{"train_examples": 39062, "n_mels": 80, "arch": "crnn", "norm": "batchnorm", "depths": [1, 2, 2], "widths": [96, 144, 208], "optimizer": "muon", "lr": 0.0057, "momentum": 0.95, "nesterov": true, "sam_rho": 0.05, "batch_size": 48, "epochs": 0.7, "weight_decay": 0.3, "adamw_weight_decay_other_params": 0}
Rows from block 2 of a small audio frame classifier, named by matrix and row number. Each number is 50 + 10 x the weight over its row's rms, rounded and kept within 0 to 99. All counts start at 0.
After each channel's rows are labels from the 100 clips, of 14976, where the channel reaches its highest value: "top examples" is what is common among them. Only what is clearly more common there than usual is listed. The data: telephone keypad tones over noise or synthetic speech.
# conv: width-5 conv (model.blocks.2.conv.weight, 144x144x5, each kernel summed), inputs 0-71

conv.48:65 43 49 34 56 46 51 63 36 35 60 58 37 69 54 64 46 62 43 43 57 58 57 52 46 46 41 44 68 50 37 40 54 41 47 51 56 57 40 46 45 56 44 53 52 53 57 39 23 54 43 48 61 52 43 37 48 38 54 44 53 42 44 27 45 53 47 71 60 33 52 28
top examples: reverberation; mains hum; last key: 7

conv.57:58 52 42 57 53 50 48 56 63 72 54 38 55 38 38 50 49 49 53 64 48 76 46 57 37 63 50 38 35 39 41 50 49 42 76 42 56 55 32 42 29 56 48 49 63 36 46 59 60 39 41 37 42 55 65 42 61 63 34 53 51 49 54 41 53 60 62 51 45 47 57 55
top examples: key "*"; number of keys: 9; number of keys: 8

conv.17:57 70 33 60 51 58 71 57 42 52 49 36 31 56 63 32 40 58 46 37 68 55 39 57 49 48 33 37 71 62 35 44 70 63 34 57 56 47 61 61 40 61 57 39 37 43 38 52 48 61 41 56 35 44 41 48 60 45 66 70 46 41 54 51 55 46 59 44 64 37 52 58
top examples: key "2"

conv.38:43 67 59 49 61 62 34 38 58 43 51 36 34 71 61 43 62 58 51 49 63 42 57 50 55 58 47 47 58 55 39 52 33 46 48 43 51 56 54 59 39 39 41 59 46 47 62 49 39 62 44 71 44 50 43 58 64 42 48 58 65 52 49 55 55 51 52 37 68 49 54 50
top examples: key "2"; first key: 2

conv.79:55 56 66 62 39 48 44 45 41 57 59 35 51 53 39 72 42 62 57 39 50 65 47 50 40 58 46 49 45 65 55 56 73 63 50 43 68 57 50 45 42 43 48 51 47 49 35 65 44 45 48 39 61 38 37 39 25 47 57 56 66 48 71 29 57 41 53 67 55 48 36 48
top examples: key "#"; number of keys: 9; last key: #

conv.61:49 37 39 38 43 35 43 47 47 64 50 33 54 62 50 55 44 54 41 49 43 57 67 41 45 51 48 42 49 44 58 66 59 44 63 54 49 60 47 45 53 43 53 47 54 44 42 45 46 32 50 49 70 50 56 60 62 60 29 58 62 47 58 52 29 51 37 25 46 38 53 44
top examples: key "D"; number of keys: 8; number of keys: 9

conv.63:50 46 53 41 59 56 57 64 37 44 56 48 55 25 66 64 49 49 39 43 46 59 40 48 64 33 59 64 40 46 57 53 55 65 60 50 64 40 28 56 44 51 47 45 42 60 44 66 45 49 50 64 48 42 52 43 46 48 57 46 51 47 32 37 47 48 44 53 41 43 72 47
top examples: key "D"; rumble; first key: D; last key: D

conv.85:39 37 45 45 42 36 52 61 40 61 59 73 64 53 46 61 73 60 54 58 48 50 53 54 59 54 41 57 52 58 71 49 49 68 46 36 75 60 54 57 61 43 57 45 48 40 52 48 45 66 47 43 45 65 41 40 59 41 33 60 47 51 56 26 33 54 43 43 50 44 52 56
top examples: key "9"; number of keys: 9

conv.93:61 31 54 53 51 42 35 33 52 49 35 60 55 50 47 43 44 41 46 45 58 32 55 45 60 44 31 39 51 56 44 48 45 58 49 44 48 57 44 81 59 67 55 57 52 52 63 63 51 39 50 46 40 47 59 60 31 45 35 50 43 45 54 62 32 37 46 39 49 41 54 49
top examples: key "0"; number of keys: 9; first key: 0

conv.89:65 52 33 59 71 34 48 57 49 38 31 47 50 57 58 46 36 50 33 49 47 34 45 57 51 52 37 52 46 44 44 61 48 50 51 45 49 64 47 47 40 57 63 63 48 61 63 48 39 31 51 55 43 52 38 51 59 50 17 58 52 45 57 51 38 43 48 51 40 46 51 59
top examples: key "1"; key "7"

conv.91:45 44 46 73 50 50 23 54 60 40 49 46 41 45 62 43 52 56 48 71 70 32 51 55 34 61 48 53 43 49 58 57 50 34 50 57 48 41 38 48 48 61 37 43 53 46 58 46 56 45 40 49 53 54 51 36 38 41 42 42 48 57 48 48 37 44 51 60 41 56 58 60
top examples: clipping

conv.47:50 32 67 60 62 48 47 43 40 48 50 40 36 59 50 49 67 42 56 71 45 54 56 40 43 67 69 46 41 54 68 59 43 48 46 47 50 36 50 49 50 33 42 32 75 49 70 46 59 51 44 44 36 50 53 50 59 58 41 54 51 55 56 53 44 52 31 39 55 65 43 57
top examples: key "B"; clipping

conv.18:47 42 57 46 50 58 31 46 39 57 43 55 35 45 39 37 39 55 33 67 61 55 52 60 41 45 41 63 37 56 37 42 46 53 48 57 38 49 61 52 45 53 50 42 51 47 40 51 39 64 30 51 54 57 39 49 50 52 25 50 44 59 63 40 50 37 51 49 37 54 48 37
top examples: key "4"; key "7"; clipping

conv.77:48 45 51 36 65 33 39 53 34 45 52 39 46 50 51 54 68 38 42 84 59 42 39 44 41 48 44 28 54 63 55 37 45 52 52 44 61 59 46 47 57 43 36 47 51 41 59 50 36 47 53 23 48 42 64 39 47 41 65 46 52 53 58 44 55 52 59 53 60 47 68 54
top examples: clipping; key "7"; white noise; last key: 7

conv.42:45 64 40 35 36 39 62 55 45 40 47 59 50 53 54 40 49 59 45 37 50 44 53 60 45 26 47 34 66 39 38 48 54 49 57 40 48 35 53 56 51 50 47 50 36 59 40 55 65 27 39 56 41 71 44 52 28 50 54 37 36 60 47 49 43 62 36 47 46 57 47 57
top examples: number of keys: 9; number of keys: 8

conv.138:58 55 42 55 40 52 56 53 49 59 52 41 57 61 48 40 47 54 64 49 53 64 81 54 45 59 30 46 47 49 44 36 47 50 43 21 53 59 56 69 40 58 61 42 36 65 53 57 47 54 58 60 53 48 53 40 38 45 58 42 49 62 49 37 48 39 42 49 64 61 45 26
top examples: key "4"

conv.112:33 39 45 29 47 43 47 62 55 50 43 54 45 54 53 40 42 46 26 40 52 60 34 65 45 55 43 55 50 48 36 62 43 58 46 51 51 41 37 43 42 37 25 50 51 56 44 66 49 39 43 41 58 49 55 55 39 58 51 54 46 47 40 50 47 43 45 66 68 43 84 62
top examples: speech; number of keys: 9

conv.10:41 61 62 49 36 51 54 55 51 37 62 59 40 61 48 38 52 53 60 38 32 57 44 45 51 57 35 52 68 48 48 54 52 45 56 62 50 48 47 46 68 55 45 62 48 43 39 50 43 38 46 59 50 29 54 51 50 69 62 66 51 54 68 51 47 42 44 60 39 69 65 53
top examples: key "6"; first key: 6

conv.41:47 52 37 55 39 46 59 62 51 41 58 67 46 39 55 68 37 38 39 48 54 36 62 45 58 62 63 47 56 57 42 46 68 58 46 62 46 35 60 51 67 44 53 31 52 55 49 36 55 58 65 51 59 49 42 58 42 57 57 57 45 56 53 56 40 56 45 35 71 49 35 47
top examples: key "5"

conv.133:36 45 44 53 56 33 44 44 49 42 58 58 50 52 43 50 55 51 51 33 55 49 72 51 60 49 47 53 69 67 61 55 63 48 48 52 43 62 30 59 60 42 39 56 54 19 45 54 52 53 52 64 57 61 52 50 63 63 41 36 63 42 44 44 48 66 47 57 57 62 46 46
top examples: key "A"; first key: A

conv.105:37 39 53 51 54 52 35 59 44 47 38 60 40 55 55 69 45 30 58 33 34 56 56 56 36 49 43 20 48 51 45 42 60 49 49 44 48 55 62 37 47 60 40 39 35 64 65 36 62 32 56 47 28 64 54 57 37 33 77 41 44 44 52 42 43 57 53 40 31 49 51 45
top examples: mains hum; key "2"

conv.100:52 39 44 51 43 52 49 46 35 62 47 43 61 63 27 44 29 68 40 53 43 37 46 52 47 54 46 42 55 67 54 45 65 48 40 52 70 58 43 39 47 68 57 44 45 39 50 64 36 39 44 46 39 49 69 29 54 54 64 38 56 55 46 58 45 56 48 52 49 55 40 81
top examples: number of keys: 9; number of keys: 8

conv.4:49 29 50 56 48 54 70 41 35 39 45 55 47 60 46 54 56 62 40 44 45 54 45 49 51 60 43 41 50 46 62 46 45 51 47 57 53 28 43 69 34 52 47 50 53 45 50 54 66 43 35 55 58 38 49 67 36 59 46 57 37 46 41 28 56 52 40 60 55 72 35 67
top examples: key "A"; first key: A

conv.3:42 35 50 45 43 61 44 45 53 62 40 41 64 36 82 53 63 53 61 50 53 59 44 59 61 39 43 68 48 54 80 56 42 34 43 53 44 39 38 60 45 52 36 61 57 57 54 38 66 41 37 53 39 50 41 49 57 37 59 45 40 60 53 52 36 39 39 51 45 49 44 54
top examples: key "2"; key "5"

conv.104:45 36 58 62 50 48 61 40 52 42 43 62 53 35 60 53 31 49 24 49 56 67 25 40 45 59 48 34 46 63 66 43 58 58 70 60 36 40 53 53 50 45 63 38 49 45 51 59 70 46 47 37 49 35 58 45 56 49 49 53 47 27 51 40 40 52 61 40 64 46 35 46
top examples: clipping; pink noise; white noise

conv.33:53 42 64 51 49 54 42 33 40 54 48 45 66 50 34 48 55 43 30 57 44 54 55 49 62 28 42 43 41 57 42 31 78 47 25 60 50 60 60 47 57 48 60 37 55 45 54 61 61 64 48 53 37 32 63 60 45 66 62 45 47 39 31 38 56 42 59 32 43 60 68 53
top examples: key "A"; last key: A; first key: A

conv.97:46 59 29 39 62 40 52 53 37 37 71 41 34 61 43 52 39 49 40 33 38 55 69 50 39 32 34 54 53 40 49 42 57 57 50 55 45 47 42 41 50 37 61 56 53 56 38 42 49 57 49 44 60 41 40 36 47 42 41 64 51 53 56 28 35 62 58 51 47 50 48 49
top examples: key "7"

conv.2:33 55 29 82 65 38 51 57 50 61 57 50 38 73 45 63 34 49 46 39 75 53 51 56 62 53 15 48 39 43 46 45 39 66 53 44 51 45 52 53 43 54 55 51 46 49 54 63 34 50 48 46 42 39 42 41 44 43 50 57 39 36 44 62 53 54 58 61 58 42 47 52
top examples: number of keys: 8; number of keys: 9

conv.39:46 63 58 44 57 66 57 53 39 46 50 45 55 55 43 39 59 45 28 46 41 39 44 51 41 66 34 42 40 47 39 62 47 69 46 64 55 60 50 34 52 37 58 43 53 53 54 58 41 37 53 49 57 46 39 45 28 39 47 64 51 35 56 58 46 56 37 48 57 50 41 46
top examples: key "0"; first key: 0

conv.127:49 56 51 47 52 58 49 52 47 39 43 57 57 51 38 43 55 50 68 45 35 49 40 42 55 45 64 32 58 51 55 52 33 49 42 40 30 34 34 62 49 51 57 52 61 52 45 47 62 50 45 31 61 63 62 58 37 63 47 46 27 36 46 46 70 55 60 59 52 64 54 53
top examples: key "6"; number of keys: 9; number of keys: 8

conv.86:50 63 48 43 50 43 30 36 44 48 73 50 43 43 68 33 56 71 54 47 31 36 30 54 42 55 56 57 36 47 48 37 54 50 49 56 61 42 61 45 56 67 56 24 45 65 45 43 59 40 45 58 42 43 42 57 28 49 44 52 42 40 59 37 39 53 58 37 40 57 41 44
top examples: key "#"; clipping; number of keys: 9

conv.106:74 49 49 47 59 48 46 40 48 47 38 55 27 36 70 56 58 61 57 47 58 38 42 55 40 47 57 53 37 34 57 48 47 37 52 34 48 57 57 39 46 38 42 72 45 47 39 42 40 63 56 52 47 44 43 45 42 50 34 49 36 48 66 54 51 42 39 40 36 40 42 47
top examples: key "9"; mains hum; last key: 9

conv.54:54 38 32 62 44 34 61 42 41 58 60 48 53 38 70 39 46 60 37 46 42 43 62 48 59 46 29 37 55 43 68 57 64 64 35 54 44 44 43 47 55 32 42 48 56 43 44 51 23 50 53 52 63 34 39 56 48 52 55 56 42 54 29 44 36 56 53 39 67 28 41 45
top examples: key "2"; key "0"; number of keys: 9

conv.49:60 48 64 65 69 65 49 49 54 51 45 49 69 52 33 58 52 42 60 48 53 52 52 59 49 62 44 26 30 52 52 40 42 39 63 40 54 26 51 55 56 50 49 52 71 59 40 46 43 37 66 45 40 34 80 52 50 45 39 58 44 53 46 53 51 48 60 37 56 53 40 44
top examples: speech; number of keys: 9

conv.67:49 41 63 42 46 50 35 54 55 53 52 54 62 19 37 48 58 37 31 45 46 75 64 41 41 56 42 33 58 37 54 55 41 54 29 47 49 46 44 61 52 38 55 40 32 53 67 44 56 54 49 50 45 40 50 55 59 45 50 56 38 44 45 34 32 41 64 51 46 55 49 49
top examples: key "7"; key "0"; number of keys: 8; number of keys: 9

conv.96:40 51 71 59 39 47 53 55 44 46 46 49 47 47 48 50 46 50 61 56 36 43 49 66 51 66 54 59 40 70 42 35 61 65 55 55 36 41 68 52 40 49 40 51 49 47 62 44 42 48 34 49 43 38 42 43 39 56 46 34 55 51 48 51 62 41 59 33 55 59 56 39
top examples: clipping; pink noise

conv.92:61 38 65 51 56 47 43 44 38 65 55 50 64 52 52 59 55 46 47 40 38 56 32 44 61 52 41 49 52 50 47 46 55 40 55 47 58 53 55 59 50 43 42 50 51 53 54 39 22 46 48 61 55 57 45 42 51 28 46 49 51 69 73 43 44 44 44 57 60 71 41 37
top examples: key "B"

conv.73:42 43 37 41 47 57 19 36 60 39 39 66 38 66 52 35 63 56 49 47 57 46 35 43 61 54 31 63 62 52 44 55 46 56 44 49 64 62 47 55 45 62 45 34 53 51 39 54 48 44 43 55 56 45 37 62 64 29 68 55 28 47 49 38 47 55 50 41 52 35 41 46
top examples: key "5"; number of keys: 9; number of keys: 8

conv.109:40 34 40 42 49 64 50 46 40 50 41 43 36 45 51 43 42 51 46 49 41 53 49 30 53 46 55 50 37 52 63 48 52 58 36 34 26 47 43 51 43 51 44 32 48 60 19 61 30 49 46 39 44 46 45 47 37 57 62 45 64 40 49 51 50 60 37 60 40 49 50 41
top examples: key "*"

conv.102:63 38 53 56 62 53 56 48 38 44 61 47 47 53 45 47 49 48 51 51 57 51 36 62 59 27 75 41 37 77 47 55 53 44 57 47 48 60 46 38 37 37 52 66 42 44 68 46 50 66 49 55 55 52 45 51 61 58 58 54 44 46 58 45 54 59 60 42 42 42 58 52
top examples: key "2"

conv.5:48 61 55 42 38 54 41 53 49 47 45 52 43 55 33 55 43 59 39 42 34 57 45 52 43 64 33 41 43 73 22 56 53 34 57 61 72 45 42 36 51 52 41 37 51 67 78 63 38 37 54 67 59 55 50 64 62 40 42 51 48 58 60 52 52 59 37 56 56 51 42 40
top examples: number of keys: 9

conv.72:51 40 60 63 58 63 39 64 46 27 66 61 68 73 59 55 60 46 68 51 41 53 50 73 69 60 41 36 45 46 64 45 46 35 31 49 43 48 51 43 44 46 34 39 47 51 52 41 47 56 50 48 57 50 44 43 59 51 57 40 52 40 36 46 48 52 54 45 54 46 50 63
top examples: key "5"

conv.88:65 41 68 44 43 49 40 52 44 63 49 41 55 53 86 50 37 44 48 49 47 55 42 51 44 53 64 51 52 59 50 70 60 37 44 46 63 58 30 60 49 56 44 62 42 60 64 31 57 44 60 53 64 59 48 42 50 58 33 36 53 47 58 36 61 46 52 40 45 45 46 51
top examples: key "1"; mains hum; first key: 1; last key: 1

conv.21:52 52 37 54 47 40 45 47 52 64 60 51 42 59 29 45 50 57 58 36 77 45 50 50 59 55 48 29 52 40 54 51 40 44 56 26 59 68 52 56 67 51 41 45 38 48 47 42 59 46 49 55 67 64 43 31 48 27 66 48 43 41 58 45 41 65 47 61 57 51 51 60
top examples: key "2"

conv.16:47 53 56 62 34 62 50 62 47 49 44 61 52 47 60 38 41 34 65 33 58 45 53 53 51 50 46 38 65 50 44 48 41 65 72 58 41 47 55 53 50 61 58 43 50 44 51 57 57 50 42 42 51 57 56 35 71 55 55 48 60 44 42 43 53 42 57 49 49 40 50 61
top examples: key "3"